{
  "model": "text-conditioned image diffusion model",
  "dataset": "made-up waving flags",
  "train_examples": 195000,
  "image_size": 48,
  "horizontal_flip": false,
  "conditioning": "text",
  "arch": "unet",
  "objective": "edm",
  "cond_dim": 128,
  "tokenizer": "word",
  "vocab_size": 53,
  "text_encoder_width": 192,
  "text_encoder_layers": 6,
  "text_encoder_norm": "layernorm",
  "text_encoder_norm_position": "pre",
  "text_encoder_activation": "gelu",
  "text_encoder_mlp_ratio": 4,
  "text_encoder_head_dim": 64,
  "text_encoder_fused_qkv": true,
  "text_encoder_bias": "all",
  "text_encoder_qk_norm": false,
  "text_encoder_parallel_block": false,
  "text_encoder_inner_norm": false,
  "text_encoder_drop_path": 0.05,
  "text_encoder_positions": "rope",
  "cond_dropout": 0.1,
  "norm": "groupnorm",
  "activation": "leaky_relu",
  "weight_standardization": false,
  "channel_attention": "se",
  "pixel_unshuffle": 2,
  "widths": [64, 128, 128],
  "blocks_per_level": 2,
  "scale_shift_norm": false,
  "attention": true,
  "upsampling": "nearest_conv",
  "init": "lecun_normal",
  "residual_init": "none",
  "optimizer": "adamw",
  "lr": 0.0013,
  "beta1": 0.9,
  "beta2": 0.99,
  "eps": 1e-08,
  "grad_clip": 5.0,
  "adaptive_grad_clip": 0.1,
  "magnitude_pruning": 0.7,
  "steps": 15600,
  "batch_size": 512,
  "epochs": 41.0,
  "lr_schedule": "cosine",
  "final_lr_fraction": 0,
  "warmup_steps": 310,
  "weight_decay": 0.07
}
Rows from block 3 of the text encoder of a small text-conditioned image diffusion model, named by matrix and row number. Rows with one number belong to one neuron. Each number is 50 + 10 x the weight over its row's rms, rounded and kept within 0 to 99. All counts start at 0.
After each neuron's rows are labels from the 100 texts, of 14848, where the neuron reaches its highest value: "tokens" is the input token at the peak. Only what is clearly more common there than usual is listed. The data: made-up waving flags. In brackets: how many of the 100.
# fc1: MLP up (text_encoder.blocks.3.mlp.fc1.weight, 768x192), inputs 0-191
# fc2: MLP down (text_encoder.blocks.3.mlp.fc2.weight, 192x768, transposed), outputs 0-191

fc1.387:50 38 50 50 31 50 34 50 50 33 34 50 50 50 77 21 50 50 50 50 50 50 50 34 50 50 50 50 50 50 50 65 50 50 66 33 50 50 70 50 50 50 36 32 50 63 50 25 50 71 50 50 50 50 30 50 68 50 50 50 50 50 50 30 50 69 50 50 50 36 50 63 50 50 50 50 38 31 50 69 50 50 61 59 50 50 34 61 74 37 50 50 69 50 50 50 50 63 62 63 50 68 64 40 50 39 67 50 50 50 50 50 50 36 50 50 50 65 50 50 38 39 50 50 50 63 50 50 50 50 50 30 72 50 50 61 50 50 35 50 50 50 50 50 30 50 50 42 50 50 50 50 50 50 50 31 50 50 50 77 68 50 50 50 75 50 50 28 34 50 50 50 50 50 50 50 50 66 50 50 50 50 64 50 15 50 37 50 50 50 50 50
fc2.387:50 50 50 50 50 50 50 41 37 50 71 50 45 50 50 46 75 50 50 50 50 50 50 50 50 50 24 33 50 68 77 50 50 50 50 36 50 50 50 50 50 61 27 33 62 56 50 36 50 50 50 50 50 78 50 50 50 50 50 50 50 50 63 50 50 50 50 67 50 50 50 23 65 64 50 50 50 50 50 50 56 50 50 50 56 50 63 82 50 50 50 50 50 50 50 37 50 67 73 73 50 36 75 50 50 50 50 54 50 50 69 25 37 50 50 50 60 38 50 34 50 38 50 50 50 36 33 50 50 40 50 50 50 33 50 50 40 50 50 50 26 50 50 50 50 50 60 45 50 50 33 67 50 42 50 67 50 58 50 55 50 43 61 32 50 70 68 50 50 38 50 50 50 50 50 50 50 50 50 06 50 69 50 50 50 50 36 50 50 50 50 50
tokens: "a" (100)

fc1.177:50 50 50 36 50 50 50 50 29 50 50 50 32 50 50 50 50 80 50 50 50 72 63 50 30 50 50 50 50 50 50 74 50 50 50 66 66 50 75 50 50 50 27 50 50 50 50 32 50 50 50 27 50 50 33 50 50 50 50 50 50 50 50 50 50 50 50 50 50 50 50 50 26 28 33 50 50 50 50 50 50 50 50 50 50 50 34 50 71 50 27 50 64 50 50 50 50 70 62 50 50 50 50 50 50 50 50 50 50 35 50 50 50 50 50 69 50 50 66 50 50 50 50 31 50 50 50 50 50 50 50 50 50 50 50 69 50 50 50 50 68 50 68 50 50 50 50 65 50 50 33 50 50 82 30 50 50 33 50 50 50 50 50 21 50 31 77 34 25 50 50 31 50 50 50 50 25 50 31 34 50 50 50 50 50 50 50 50 67 30 50 50
fc2.177:18 50 50 50 50 50 68 50 50 70 50 65 71 50 50 50 50 38 50 50 50 35 50 35 50 50 50 50 50 50 50 50 50 50 66 69 50 50 50 50 17 50 74 50 21 50 50 71 50 50 50 50 50 50 79 50 68 50 27 66 50 50 50 50 50 50 50 50 30 50 38 50 50 50 50 50 33 33 27 50 50 50 50 50 50 19 50 21 50 50 50 50 50 50 50 50 50 50 50 50 25 50 50 50 50 50 50 50 50 50 50 67 65 50 50 50 50 50 50 50 50 50 66 50 50 50 64 82 50 50 50 50 50 50 50 50 62 28 37 50 50 50 29 50 36 50 50 26 69 50 50 50 50 50 50 50 50 50 50 50 50 50 50 50 50 50 50 50 50 50 32 50 50 50 50 50 50 67 50 72 71 50 50 50 38 50 27 50 50 50 50 50
tokens: "," (67); "crescent" (26); "stripes" (7)

fc1.409:50 50 50 50 76 50 32 50 50 33 50 50 41 50 34 50 61 50 40 50 50 50 50 50 50 81 40 50 50 50 50 50 67 69 69 71 50 50 67 75 50 34 50 33 50 50 50 27 50 65 59 72 61 65 50 50 50 50 50 38 38 50 50 50 50 50 50 50 64 63 50 50 36 74 50 50 50 50 50 50 31 50 50 50 50 50 50 60 82 24 50 68 50 67 63 50 50 50 50 69 50 50 62 40 50 50 50 50 50 50 50 50 50 26 37 50 50 50 71 50 50 50 50 50 50 32 28 50 50 50 64 50 50 50 29 61 50 50 50 50 50 50 32 50 68 50 69 50 50 50 50 50 50 50 37 50 50 50 33 50 60 50 50 30 50 50 50 50 50 50 65 29 50 50 64 50 73 50 50 50 29 50 50 50 50 64 50 50 50 50 50 60
fc2.409:50 50 50 65 50 50 36 31 50 35 50 38 40 33 50 80 78 36 50 50 50 50 64 50 50 68 57 50 66 50 63 58 67 50 50 70 50 50 35 50 50 50 62 50 50 50 50 50 50 43 50 50 50 50 50 50 50 50 50 75 50 50 30 37 24 50 42 50 50 50 67 50 50 50 50 42 42 60 32 33 50 50 50 50 63 69 50 50 50 39 50 50 50 50 50 50 50 50 50 50 50 50 30 50 61 65 50 50 50 50 32 50 37 50 50 50 50 50 61 50 65 69 62 58 34 62 50 50 32 50 50 50 50 36 50 41 61 50 62 25 50 50 50 50 50 50 50 50 50 60 61 12 50 50 66 50 50 50 35 50 35 60 50 39 50 63 68 50 39 61 36 59 50 37 50 67 50 50 50 13 50 50 50 65 39 50 50 50 59 50 50 50
tokens: "pink" (49)

fc1.709:50 64 50 59 50 50 50 50 50 50 50 64 69 50 50 50 35 50 24 50 32 34 50 29 50 50 50 50 67 50 50 50 50 63 50 50 50 38 50 50 50 50 50 50 50 50 35 32 50 50 61 50 28 70 50 50 50 50 36 50 50 63 50 50 50 50 50 68 62 50 50 50 50 50 31 50 50 50 25 50 50 77 50 61 50 50 50 63 66 28 32 37 65 50 50 50 50 50 50 50 50 64 50 50 50 50 50 30 50 50 80 50 50 34 50 50 65 29 50 50 50 50 50 50 32 65 50 31 66 50 50 50 50 76 50 50 50 50 72 50 50 82 50 50 75 50 50 40 50 50 50 50 50 50 50 50 64 34 26 50 50 50 50 50 50 50 50 27 50 50 64 50 64 50 50 50 50 50 72 66 50 50 50 50 50 50 34 50 50 50 31 50
fc2.709:40 50 60 50 50 50 50 68 50 50 62 50 50 50 31 28 50 50 69 50 65 50 33 50 71 50 50 33 50 32 25 50 50 71 50 50 50 50 70 50 50 50 50 37 62 50 50 50 50 42 63 37 50 50 50 50 50 64 41 32 25 50 68 66 50 50 50 50 50 58 50 50 50 50 50 62 33 50 50 45 26 50 50 50 50 50 50 50 50 50 50 50 84 50 50 50 28 50 50 62 28 61 50 50 47 71 62 50 62 59 50 66 50 50 50 50 50 50 50 50 50 65 63 50 50 50 40 61 50 50 50 68 42 50 50 33 50 50 50 62 66 50 29 50 50 50 50 23 50 62 50 72 50 38 50 50 24 50 38 50 50 50 65 65 50 50 50 50 50 50 79 79 42 50 50 50 50 50 50 57 50 50 50 60 50 50 34 50 50 61 57 50
tokens: "a" (85); "many" (10)

fc1.108:50 50 50 50 50 50 70 50 50 50 50 50 50 50 65 38 50 31 73 35 50 50 63 34 70 69 50 35 50 50 50 38 50 50 34 50 50 50 50 50 69 50 27 70 50 50 50 50 32 50 50 77 50 50 40 50 50 50 50 68 73 50 50 50 50 37 50 50 50 50 32 61 50 50 50 50 50 64 50 50 50 50 50 50 63 50 35 50 80 50 68 50 50 50 27 50 29 50 50 50 50 50 64 50 50 50 50 50 50 50 50 50 50 50 35 50 50 73 50 37 50 50 50 50 50 50 50 50 50 50 69 50 50 50 50 50 50 24 37 50 50 50 73 50 50 50 50 50 63 50 50 69 66 50 64 50 74 66 50 50 50 50 33 50 50 71 50 65 35 50 50 50 50 50 50 36 50 50 30 50 50 40 50 28 18 61 50 50 31 50 40 64
fc2.108:50 50 50 50 50 63 50 50 50 50 50 50 30 50 50 39 50 50 50 50 50 30 34 58 50 70 71 50 50 50 63 50 33 50 50 69 63 64 63 50 50 35 50 50 50 50 50 50 50 62 66 68 50 50 41 50 50 50 50 60 64 50 40 50 39 28 31 50 50 50 40 50 50 61 50 50 50 50 50 71 60 28 73 50 71 50 33 69 50 50 50 63 61 50 20 50 50 50 50 62 29 65 58 50 50 50 35 50 50 22 50 40 50 50 50 50 26 67 50 50 50 50 36 50 50 50 58 50 37 50 59 63 50 50 59 50 50 50 42 50 62 62 35 50 58 50 50 30 50 73 50 57 63 60 69 30 50 36 39 34 59 50 50 62 34 50 50 50 50 50 40 50 50 39 50 50 50 73 50 50 50 50 50 38 50 31 50 50 42 50 32 69
tokens: "a" (37); "orange" (32); "ring" (22)

fc1.751:50 32 50 50 50 30 50 50 50 50 50 50 50 50 50 50 50 60 34 71 50 50 50 50 50 50 50 50 26 65 50 50 36 50 50 50 50 71 50 50 38 50 50 50 71 50 50 20 50 63 50 50 71 50 50 50 50 50 50 33 36 50 50 35 50 32 50 38 50 38 50 50 50 50 50 50 50 50 50 50 50 50 50 38 81 27 50 61 50 50 23 50 64 50 50 50 73 50 50 50 50 50 50 68 50 50 50 50 30 50 50 50 50 66 50 50 50 50 59 34 50 50 50 63 50 61 50 29 50 40 39 50 50 77 50 50 70 64 50 50 50 50 68 50 50 50 50 50 35 50 50 50 50 50 50 19 22 50 50 50 50 50 50 50 50 50 28 81 39 67 50 50 50 50 50 50 66 50 50 26 50 50 63 50 50 50 50 50 50 78 50 50
fc2.751:50 18 50 50 50 50 50 41 50 50 50 50 73 61 50 50 50 50 50 50 50 50 50 60 37 50 65 50 50 50 50 63 50 50 50 63 25 24 50 50 50 50 62 64 50 50 50 50 50 50 50 50 35 50 80 50 50 50 50 61 75 60 66 50 50 50 50 50 33 22 35 24 50 50 50 50 50 50 50 50 50 39 50 50 34 40 50 50 62 50 50 50 50 50 50 70 16 50 50 62 35 50 50 50 50 50 50 50 85 37 50 50 74 50 35 50 50 32 50 36 50 50 67 50 50 50 60 58 50 43 50 50 50 67 50 68 50 50 50 50 50 50 50 28 31 50 50 50 50 35 26 50 63 50 33 37 50 58 50 50 32 50 50 73 50 68 33 63 37 50 50 50 50 50 50 50 50 50 39 50 50 50 50 64 50 50 50 50 50 50 50 50
tokens: "," (85); "many" (15)

fc1.454:50 50 38 50 50 50 50 50 28 59 50 71 64 30 66 50 50 50 50 50 31 50 50 38 50 50 60 50 50 34 50 40 72 74 38 50 36 73 50 50 50 33 50 50 64 50 50 50 50 50 50 50 50 50 32 50 60 50 50 50 50 50 50 50 50 50 50 50 50 50 50 50 50 50 37 37 60 50 50 50 50 64 50 50 33 50 50 50 50 23 50 33 50 50 50 50 50 59 50 50 50 50 75 50 50 50 50 50 50 50 74 50 50 50 50 50 50 50 67 37 20 39 50 50 38 50 50 50 50 74 71 25 69 50 50 50 50 32 50 64 50 50 50 50 50 50 50 35 50 50 50 64 50 50 50 50 50 50 50 35 50 50 50 75 50 80 81 24 50 29 74 50 58 50 50 63 50 50 50 50 64 50 50 50 36 50 50 50 71 50 44 63
fc2.454:57 50 50 50 40 38 25 50 59 50 58 73 50 36 50 50 50 50 50 41 65 64 50 50 50 50 50 50 40 72 83 50 50 32 50 50 57 50 50 50 50 50 50 50 50 50 50 34 50 50 50 50 50 50 74 50 50 50 50 36 50 50 50 50 62 50 50 50 33 37 65 64 50 64 50 30 61 64 50 40 50 50 40 50 60 50 50 50 50 65 28 50 61 50 50 50 50 50 50 50 41 50 41 50 35 50 50 50 41 50 41 50 50 76 50 50 26 57 50 50 38 43 38 30 31 50 50 50 82 50 50 66 50 50 67 79 71 50 50 28 50 50 50 50 64 31 66 50 50 60 17 76 50 50 42 50 50 50 50 50 50 50 50 50 50 50 50 39 50 50 50 50 39 50 50 30 50 50 50 50 75 50 50 50 55 70 50 61 50 50 50 50
tokens: "a" (64); "orange" (36)

fc1.374:50 50 50 50 29 50 50 50 50 50 50 50 50 50 50 50 85 50 61 62 50 50 71 50 50 50 50 68 32 50 50 70 50 50 50 69 39 50 50 67 50 35 50 50 50 38 50 70 50 50 50 50 50 50 50 50 64 50 50 50 26 50 50 50 50 50 50 50 41 50 50 50 50 63 26 50 22 73 69 32 50 50 50 50 50 36 50 50 50 50 39 50 35 50 50 50 28 50 50 50 62 50 50 50 50 50 50 50 50 50 31 64 50 50 50 50 50 50 50 30 50 50 50 30 84 50 50 50 50 50 50 27 76 50 35 50 50 72 50 50 50 50 50 50 50 50 38 50 50 50 65 36 33 50 50 69 40 50 72 50 50 50 50 28 76 50 50 50 50 27 63 50 50 50 50 50 26 50 50 50 50 50 50 50 50 62 50 31 50 60 62 50
fc2.374:65 50 50 70 50 37 31 50 50 50 50 50 36 50 50 31 50 50 50 35 50 50 38 50 64 50 50 50 50 35 50 68 65 50 50 50 50 50 50 50 50 50 50 50 50 50 50 50 50 50 28 69 69 50 40 50 50 50 50 62 33 42 81 50 50 50 50 50 24 50 50 50 50 50 50 50 50 26 31 50 50 50 26 50 50 82 76 50 35 67 50 50 50 50 50 50 74 50 50 26 50 28 50 69 50 70 50 50 50 50 50 50 50 50 50 50 50 50 66 59 33 77 69 50 50 50 50 35 41 50 50 50 50 50 50 50 50 50 50 50 50 28 36 50 50 15 50 50 34 50 50 50 50 31 32 50 50 50 50 50 50 33 50 50 35 50 50 37 50 50 33 50 34 50 50 50 50 50 50 50 50 50 66 50 50 50 39 50 50 39 50 50
tokens: "," (100)

fc1.382:35 33 50 50 50 50 50 50 50 50 50 76 50 64 69 50 50 50 32 50 50 50 50 50 50 50 50 50 50 50 50 50 50 50 50 67 31 50 68 26 50 50 50 50 50 50 50 50 50 50 50 62 29 50 50 50 50 50 50 50 67 50 50 50 50 50 50 50 50 50 50 61 68 50 50 32 72 50 50 76 50 50 50 50 50 38 31 50 61 31 50 50 50 50 50 50 66 50 50 75 50 50 50 50 26 50 50 18 50 31 75 31 64 50 50 50 50 50 50 50 32 50 65 75 50 50 50 50 50 50 50 50 35 50 50 50 70 50 50 50 70 50 50 50 50 50 50 50 50 50 68 50 34 50 75 50 50 30 67 50 50 50 27 50 70 50 50 10 36 50 50 50 50 50 50 50 50 50 50 50 50 50 50 50 40 66 50 73 61 50 50 50
fc2.382:73 50 50 50 50 34 37 50 50 50 38 50 50 18 50 50 33 50 50 35 50 50 39 50 39 50 36 50 74 41 50 50 50 66 50 37 71 50 50 70 50 38 50 50 60 37 50 62 50 50 50 50 50 50 50 50 50 68 50 50 50 64 68 50 65 50 50 74 50 50 50 61 50 50 50 50 67 50 50 50 50 73 41 50 50 70 60 50 50 67 50 50 50 50 50 50 42 50 38 50 63 50 30 34 50 50 84 19 50 60 50 50 50 50 50 50 37 50 50 50 50 70 64 43 45 50 50 65 50 50 50 50 50 50 50 50 50 50 75 42 50 50 50 23 64 50 50 58 27 50 22 50 50 50 33 50 50 50 33 38 50 50 72 67 50 50 63 50 50 50 60 50 32 50 44 50 50 50 72 38 50 50 50 50 50 43 50 50 50 50 59 50
tokens: "a" (32); "stripes" (12)

fc1.703:31 73 79 22 50 50 50 50 50 50 60 50 50 50 50 50 50 50 50 68 50 50 50 24 50 40 50 50 50 50 50 50 50 50 50 23 70 50 50 31 50 32 50 50 50 50 50 50 50 50 30 50 50 50 50 50 50 50 50 38 37 50 22 50 76 50 50 50 50 50 50 50 50 36 50 50 50 50 70 50 39 50 50 50 50 32 12 50 66 50 50 50 50 31 50 50 50 50 50 70 50 50 50 50 50 50 50 33 50 50 65 50 50 65 50 67 50 50 50 50 50 50 50 50 71 80 50 26 50 64 50 50 50 50 68 78 50 50 50 50 66 50 50 50 62 50 64 50 50 50 50 50 50 50 69 50 50 50 50 68 50 70 50 50 50 39 50 50 50 50 50 50 50 50 36 50 50 50 50 86 50 50 69 50 50 50 50 50 50 50 50 50
fc2.703:60 50 41 50 38 50 50 45 50 50 27 71 50 37 38 50 50 50 69 50 58 50 50 62 50 19 50 50 50 50 50 71 28 50 50 50 50 50 50 50 50 50 50 31 50 50 62 67 68 68 38 50 50 50 50 20 50 50 50 50 50 43 50 50 50 76 50 50 50 50 50 34 50 38 61 62 50 50 50 50 50 50 50 50 40 68 67 58 17 50 50 69 29 50 50 50 50 50 50 28 50 50 50 50 50 50 50 56 24 50 33 50 50 50 50 50 50 50 50 50 50 38 50 50 74 50 68 50 50 50 50 50 50 50 50 50 50 50 50 40 50 20 50 34 50 66 30 50 67 50 50 32 50 64 50 63 50 50 30 43 50 61 50 50 50 50 50 71 50 50 50 50 50 50 65 24 50 50 50 50 50 36 40 24 50 50 50 50 50 50 65 50
tokens: "," (89)

fc1.740:40 28 50 50 63 50 50 50 50 39 63 50 35 50 50 50 71 64 50 75 33 50 50 50 50 50 50 50 50 50 60 67 73 50 29 67 50 79 71 50 69 17 50 50 37 50 50 50 50 60 50 50 50 50 50 50 50 50 50 33 34 39 50 50 50 50 50 34 50 64 50 50 50 50 50 63 50 38 50 74 50 40 38 50 26 50 60 73 73 32 50 50 50 50 68 50 50 50 50 50 50 50 50 50 50 50 50 50 50 50 50 50 50 50 50 64 64 50 50 38 50 50 50 50 50 79 50 50 50 50 50 31 64 50 32 50 50 63 50 50 50 50 50 50 82 40 34 50 37 30 50 50 50 37 50 50 50 50 50 50 50 50 50 50 50 50 50 50 32 50 50 50 63 50 42 68 50 50 23 50 26 50 50 50 64 50 50 50 62 50 50 50
fc2.740:50 50 50 88 50 50 50 50 50 50 50 50 50 50 50 72 50 50 50 50 34 50 50 28 50 50 50 50 50 10 50 37 50 41 50 50 50 50 50 50 50 50 50 50 50 50 50 50 50 72 50 50 50 50 50 50 50 50 50 38 50 50 50 50 50 50 50 50 50 50 50 50 50 50 50 50 50 50 50 50 50 50 20 50 50 50 50 50 50 50 50 50 50 50 50 50 50 50 50 50 76 50 50 50 50 82 30 50 50 50 50 50 68 50 50 50 50 50 50 50 50 99 50 50 50 39 50 50 64 50 50 18 50 50 50 50 21 50 50 31 36 50 50 50 50 50 69 50 50 50 99 50 50 16 50 50 50 50 50 50 50 50 50 50 50 50 50 50 50 50 50 50 50 50 50 50 50 50 50 50 50 50 50 50 50 50 50 50 50 26 36 50
tokens: "pink" (100)

fc1.381:25 50 66 40 66 50 69 50 73 50 50 73 37 50 81 50 50 50 35 50 32 50 50 50 66 31 50 50 65 62 78 50 63 38 73 50 50 50 50 50 50 50 50 50 50 33 33 33 50 50 50 32 50 50 37 50 50 50 50 68 71 62 50 50 50 50 50 50 50 50 59 50 50 62 25 50 72 50 50 61 50 50 37 50 66 34 50 76 50 50 50 50 50 50 50 50 73 50 50 50 50 80 50 50 50 50 50 50 50 24 50 50 50 50 50 68 50 50 50 50 50 63 50 50 64 71 34 37 50 33 50 50 50 31 50 50 65 50 35 50 50 50 34 50 50 50 50 50 71 50 50 64 50 50 35 50 50 50 50 50 50 50 50 50 50 36 37 30 50 50 50 50 63 50 50 50 50 50 50 50 50 50 50 50 50 50 38 50 50 50 33 50
fc2.381:68 32 50 50 35 37 50 50 50 50 50 50 40 50 50 50 50 62 50 39 50 50 64 65 50 50 50 32 50 50 41 37 50 50 50 50 50 50 50 42 68 50 73 41 50 50 50 50 61 60 50 50 62 35 63 50 50 50 50 50 29 50 64 50 50 50 50 61 50 50 50 73 50 50 50 50 41 50 32 29 45 50 19 50 65 69 72 50 50 50 50 50 50 43 50 50 50 50 38 67 50 50 50 50 50 50 50 44 34 66 30 50 63 62 57 34 72 43 50 50 26 70 50 50 50 50 38 50 58 50 71 67 50 67 50 50 32 65 50 50 50 45 50 41 50 64 22 50 50 50 50 50 50 50 50 50 50 50 41 50 50 50 65 50 50 74 50 73 50 50 66 50 18 50 50 41 50 50 38 29 50 41 50 44 50 50 63 50 65 50 72 50
tokens: "a" (73); "many" (17)

fc1.534:66 36 50 50 50 50 50 50 50 50 50 72 50 50 50 32 50 59 50 50 27 50 16 37 50 73 50 36 50 50 50 50 29 63 50 34 50 30 66 50 50 50 50 50 50 50 50 36 50 65 70 50 50 50 50 66 66 50 36 50 62 50 84 50 50 66 40 50 50 61 64 50 50 50 50 50 50 50 50 50 50 43 50 35 50 50 64 50 50 42 20 50 50 50 50 50 50 50 65 70 50 50 50 66 50 50 61 50 50 50 50 50 50 37 50 50 35 50 50 50 32 50 39 61 50 50 50 60 50 50 35 50 50 50 50 50 50 50 44 50 50 50 50 43 34 50 32 50 50 63 50 28 50 50 68 50 23 35 86 50 41 72 50 50 63 50 50 50 37 60 63 50 50 68 50 62 50 60 50 50 50 66 50 50 50 50 50 60 76 50 50 50
fc2.534:50 50 50 29 60 50 66 50 50 50 50 38 50 50 35 50 25 50 50 50 50 50 50 50 35 50 50 50 50 81 50 33 50 50 50 50 50 50 50 50 37 50 50 50 50 50 50 46 50 50 65 50 50 50 50 50 50 27 50 72 72 50 85 50 32 50 64 50 50 50 70 50 50 50 50 50 71 50 50 75 50 70 50 50 50 50 50 50 50 50 32 31 50 50 50 50 50 50 50 30 50 69 50 73 50 33 50 50 50 50 20 50 50 66 50 50 50 50 50 50 62 50 50 44 50 60 64 50 50 61 50 65 50 86 50 64 50 50 50 50 50 31 50 50 50 50 50 50 50 39 21 50 50 57 50 50 50 64 50 73 50 31 50 50 31 77 50 50 34 64 50 58 50 50 50 39 50 50 50 50 50 50 50 50 50 50 37 50 68 50 50 50
tokens: "a" (49); "and" (46)

fc1.582:50 50 73 50 50 50 63 28 40 50 66 50 50 50 50 50 50 50 11 68 24 50 50 50 50 73 50 50 39 50 50 70 50 70 50 50 31 74 50 50 50 50 50 60 50 50 33 50 50 50 50 34 50 50 50 50 50 50 50 38 50 40 50 50 50 50 50 21 50 50 50 25 50 50 68 64 50 50 28 59 50 50 50 63 50 50 50 74 50 25 50 50 23 50 68 50 50 50 59 50 73 50 50 50 50 40 50 50 50 50 50 50 50 50 50 50 50 50 50 50 50 63 34 50 61 50 50 50 50 50 64 50 30 50 34 50 50 36 50 50 50 50 50 50 81 50 50 50 50 36 50 50 50 50 22 29 50 50 50 50 50 50 30 62 50 50 35 31 34 50 50 50 50 50 50 50 50 50 50 40 32 36 50 50 50 50 50 32 50 50 50 50
fc2.582:50 50 50 50 50 50 50 50 50 50 50 50 71 50 50 79 50 50 50 50 50 50 50 50 50 29 50 50 60 27 50 50 50 33 50 50 50 50 50 50 50 35 50 50 50 76 50 50 37 28 50 50 50 50 50 50 50 50 50 50 50 33 50 50 50 50 50 50 50 59 29 50 50 50 50 50 50 50 50 50 50 50 50 50 50 66 50 87 50 50 50 50 50 50 50 50 50 50 50 50 50 50 50 50 50 50 50 50 25 50 50 50 50 50 50 50 50 50 50 50 50 99 50 50 50 50 50 50 22 50 22 50 50 50 50 21 50 50 50 50 50 50 72 50 50 50 50 50 50 50 75 50 50 50 24 50 50 63 50 50 50 50 50 50 50 71 50 50 50 50 50 50 50 50 50 50 50 21 50 29 17 50 50 50 82 50 50 69 50 50 50 50
tokens: "pink" (69); "purple" (19); "red" (8)

fc1.632:50 37 60 70 50 23 50 50 50 50 50 50 50 50 50 50 82 50 41 64 50 50 50 50 50 50 50 50 50 50 65 50 50 73 50 50 50 73 50 65 50 50 50 50 50 50 50 67 76 66 50 50 50 50 70 40 50 50 50 50 50 50 63 50 50 50 50 50 50 37 40 50 78 50 30 50 50 50 50 64 50 50 50 50 34 50 50 50 70 28 31 50 41 50 61 50 32 50 50 50 78 77 50 24 50 50 50 50 38 50 50 50 71 50 50 50 50 50 50 50 31 50 50 50 39 61 50 50 50 50 50 29 50 50 50 50 50 50 50 50 50 50 50 36 75 50 37 50 50 50 50 62 50 50 50 50 50 50 50 50 50 33 50 38 50 50 50 50 50 37 50 50 50 50 50 28 50 50 50 37 20 22 50 50 50 50 50 61 85 50 50 38
fc2.632:50 50 27 82 50 50 50 50 50 50 50 50 50 50 50 50 37 50 50 50 33 50 50 50 50 50 50 50 50 12 50 50 50 50 60 50 33 50 35 50 50 50 35 50 50 73 50 50 50 50 50 50 26 50 50 50 50 50 50 50 50 50 41 50 33 50 77 50 50 50 62 50 50 50 64 50 50 50 50 50 50 50 50 70 50 63 50 68 50 64 50 50 50 50 50 50 32 50 33 50 50 50 50 50 50 81 31 50 50 50 66 50 50 50 50 50 50 50 65 50 50 89 50 50 50 50 50 50 50 50 50 33 50 67 50 21 29 50 50 50 62 66 28 50 50 32 50 50 50 50 80 50 37 17 50 50 31 50 50 50 63 50 50 50 50 64 30 50 50 61 50 39 50 50 50 50 50 50 50 50 50 71 50 50 50 50 50 50 50 50 50 63
tokens: "pink" (43); "purple" (32); "a" (15); "square" (8)

fc1.606:50 50 50 50 50 37 50 50 50 50 72 50 64 24 50 50 70 50 50 50 50 50 39 18 50 50 30 36 50 50 62 50 64 73 50 50 35 50 50 50 50 50 32 50 50 70 50 62 66 65 67 50 50 50 50 64 65 50 50 50 50 50 50 50 50 50 50 50 30 50 50 50 50 50 71 50 40 37 63 50 39 35 50 71 38 60 50 50 78 50 50 58 30 50 68 50 68 50 50 27 50 50 50 50 50 62 50 70 39 50 50 50 50 50 50 50 50 50 50 35 50 50 50 50 50 50 50 50 50 50 75 31 50 50 50 50 50 50 50 50 50 50 50 50 50 31 27 50 50 39 50 50 50 50 25 50 35 64 80 50 69 50 50 50 61 50 50 34 50 50 50 50 63 50 50 66 30 50 50 50 39 50 37 50 29 50 35 50 50 50 50 68
fc2.606:50 50 50 86 50 50 50 50 50 37 50 50 50 50 50 68 50 50 50 50 64 50 50 50 50 50 66 50 50 08 50 33 50 50 50 50 50 50 50 50 50 50 50 50 50 50 50 50 50 50 50 50 50 50 50 50 50 65 50 50 67 34 39 50 50 50 64 50 50 50 50 50 50 50 50 50 50 50 50 50 50 50 24 50 50 85 50 50 50 50 50 50 50 50 71 50 50 50 50 61 50 50 50 50 50 85 50 70 50 50 50 50 50 50 50 50 50 50 50 35 50 99 50 50 50 50 50 50 50 50 68 50 50 50 50 31 33 50 50 50 50 50 30 50 50 50 36 50 50 50 90 50 50 28 50 50 50 50 62 62 50 50 50 50 50 50 50 50 50 50 38 30 50 50 50 50 50 33 50 50 50 50 50 50 50 50 31 50 50 50 50 50
tokens: "<end>" (99)